Weights of a small image classifier: 295000 training examples.
Rows from block 6, named by matrix and row number. Rows with one number belong to one channel. Each number is 128 + 32 x the weight over its row's rms, rounded and kept within 0 to 255. All counts start at 0. Numbers have three digits each. After the name is the row's rms in percent of the matrix's.
# convs0: first 3x3 conv, stride 2 (model.blocks.6.convs.0.weight, 256x128x3x3), inputs 0-14, a 3x3 kernel for each
# convs1: second 3x3 conv (model.blocks.6.convs.1.weight, 256x256x3x3, transposed), outputs 0-13, a 3x3 kernel for each
convs0.153 104:100165182085101086159151183110110094100126129091102120148089172146166097145167162081132138085140122129115119150093089076095072164131121098132192049139123092131227100112092087123093092132114109158113103126142141148109080118104099156163088093114084068150143112113131105109094157141125104121222187102144092171143145157160150159115095113184116112170120032120142175131113162108151183138180081140172208075103080
convs1.153 092:140081124122089066116109116125089104098116122074122111077105177190139130199166125090113130138152094108099136122099122149126128150144142151176115191123125101108158174196190207122200142149172108095075093123102162180145143096142124128138099109133057135126134142145130114133180090120065107112118103117133187158113177192114132144130130080136138120119107131140113136115145160138096173
convs0.154 101:139098192169167145110188070135160175051118165138103145160174098156162142111161205163076134157117114122084073151112079111134147149137167144137119123156109181169076092177166139111137147119137092155153061098074082094143163151190144112105121072141103132101125076086107094140131068088141064111164068127163151090128132067136132120146117118116143124180128079115189156125159180155171137118153140105099086139091123
convs1.154 094:152108126111094127195157143109123157126183101123115107117121079147099131155105073149147134109174199101135140123176152110134117119127087110137081163112116134088073193111101148107109140176124160122138137128131117083106156149154173156112142123139124096114074125125108179134073144119103112146078163143100132173089173154127127161163160171152130097224164101150125079065121177099148173
convs0.155 099:167128133124090106147136177107142102095167120137155161116089156116114127194076166186139129114112083164134095127133155063141120060122135119183154150099191161106163140139132106153117076107083097102109134102119126109089142132125113165167132115108130117086172131106181136154168208134140200137120073131121117111134107092161175124112095122124110129086075114072156147088110165098076080151160152069117167098075187
convs1.155 091:164147116174107152160188140135142121107122171122098107098088134066092121118140158144152154125109139091124134126115160146132112108131111111127144119127075236091127142170134140129145096085139106096139114076133152111125157129123119147181115166172143145192126174161110187199163169147169176163159144150113102118068123132095095121168125095177154136171152075154175176099073125104108107
convs0.156 099:135131156112120153113143211185134112137157105134109169068154123084118188096083152133151147120131178163162136098092129126125169081129135129168122093114092106143056169120172150148140135110101123115103118140145123138131092097078187142165177147164159142228106141184105129172139112155140114108108092090164123146158141179112136185071115148081137109127110134132167161147107104093133088093080117120106086154157175
convs1.156 095:096060088127151113044095099075161128127156120103112150131131155134055120114078190130143112125159108101064201094115138129157147089126129100194125101175189083109152124107128147116107143148058145183130072160117083127111117127126123037078183087084099099163133077221119175165091075118144119138134120146139163180150160168170128105138128096126088081094095137132086122124116113109141144
convs0.157 101:104109137099134154198141110148125200179158148167155123136177212159178163176155144139137101128145129116119126145110121188156135177149169121164152119078120103094127120142135140109087102038073085104142143091081137112129090105119136141152222095095161171148136121126143152115113110153067087096075153071105133097121154109152121121133125127116157148150111126097117147088131146169162176157111149075124156077141153
convs1.157 107:094114148078137153061080133162127084163130121104090111120069131100088153036123086102133097200164138110133191170162126222175131157149123113148117153143168132167219109134137154053152132119128105127130123132167071096131096125093101152087129131122126044061057123107158129093086179150108120105120169111178132161134129141137151136168191088145141119175131131147115104135112129139141106
convs0.158 098:128109126109124098094106101177049101162092125104138155165110123156058093132134147103136141122106117044134105122094173143110113132098105162129160142115126155061086103084061107087091103110117078108099132114153120138153075050092185109114105074084171164179190127109129114086075108086128020069132104101123093096154168119096102079097067083102144164123146175120206130153141081141110099148158146093116135185165147
convs1.158 090:057106140114154125122114070179205188127170099117089096080045112079082119080132120113090143099115074120138081127120128096111142091099145087094063096080100147104138147097080153138107104119141136177216105143175120087140130170125164125100220099130127134134126144155094113161144100100147122076182129098166093108193151132187164154106121108121143122178125174159136134118163164076118122
convs0.159 100:170128163105148134147138164148106150170129153140153141196183057119077050111086129117093161095104160154134146122117111118145166152154133149112088182137110186171158145144123121120157123155109091152103110118105123129085122170135122122146126136149072084088117139160131141180112065093126099126159121111126121140125108134144085126176180099108162131068131116162132103200144144132140156115068115112165164134157127
convs1.159 098:119068132145135101161104131148114139137161147085105159137165050171163092228161108136143134099168128112153156064079111075108178127100187137135166158110117108114114152128081144187143125156108078065155118109142148101112093055108107110079097084081119150068118106115137100125165157147123122138132174143104135118129161087126123162132122149150133133123105095128092086108156121069127104
convs0.160 101:140125137084152135116124166174128098151151161153149154099137119120139137102086167165124070152092117113126156150167154186139114156155101108136152124140107069111131069131147063139152086134137130162134079161158128204127197120069144133086095134097140106106133128108104107085065188193075112147058086115148103142134135067117146129138101137119122173113107203101130159131144220106131192180180131153106112166109125
convs1.160 108:128116138124159172096075075105223104131137060115083096022127138160139163080148148133147136136158127132109129120176113147166157154125165104153094139154149086171185111144143086102108154140087086191166069094212108091181114075104121099099106128094092048144096088197142084176111139102155145115123120139182122112142122142075127109121118109088111155103089124072067071081081136090145143
convs0.161 099:129150143088091077143136132089125161149135171186142161127097070118114099145092126092144152172147146161142144099164170168137123122075060142134105065143145124129082144059112089084137103154111163172143164151097152203148145151159202119101149142161127114208084105131123118127115143155152122124101096114145129094107116114168150102126139056129126129150114073083103107085080131127104150080103170119086165107082150
convs1.161 105:140139025154100102119086119184109093106146172127117161143125130156149163122107149112129187109115141107180099114129105151149160162131181113131166135130182113118128114088138120127150077081116138157140113143115072085128107134140111143145133149124094146151125160182157139143101127117147115183136126112138144170153190199141192168123103145117110144130126118148158160111138106134200165
convs0.162 095:106085124150101129109095086147118176135152129129116163107110157154117127199134135076167173087121156117087100186153188175116130132114140178120125104134106074117096154090157175160161206199140174138064143097093136204160207176171148154104115120150146157112091097136106122139051117150129092125104153167149129114120144115117119124074098150101099097150116147112209111109097109089106135123130138070133126055130138
convs1.162 096:108133199139148130161096143119148173109106181145138117101113187110126147076073135101088105127090097132149118113117100132133143097131104114131178144110136099099118095141073076126106138127125167119099180111178191156190152119128159159124146102128130103080125096099097129117119080119092104104132129118128115072168168136129172110109088119173149143086104182108095131137152144118146098
convs0.163 099:086117124201088058132139096133197154122133112094158138069157122044098155145165153123149118104124151095082095088082107145170196134082118130085149113097139090068083144138095133130111100139126159167120111103135159150092132170089168110106182115076096153100083065083100084103126114145146073170124141143128090133142139108152112119166110149094094153203129123085098104114128103132152181174106133108156167063126160
convs1.163 098:106096167104094129133145152094119093146170196140112156112094166108106143087104206128148130127120112135162163162157106170176112098110126122141094102106173186123111145170146121244147103169117086156096111118086134135143146122163134170161093143111101102109110106181109125114090132131072141125087094075112183153134138121118140113175071134154092143087132144169164157155138108186122062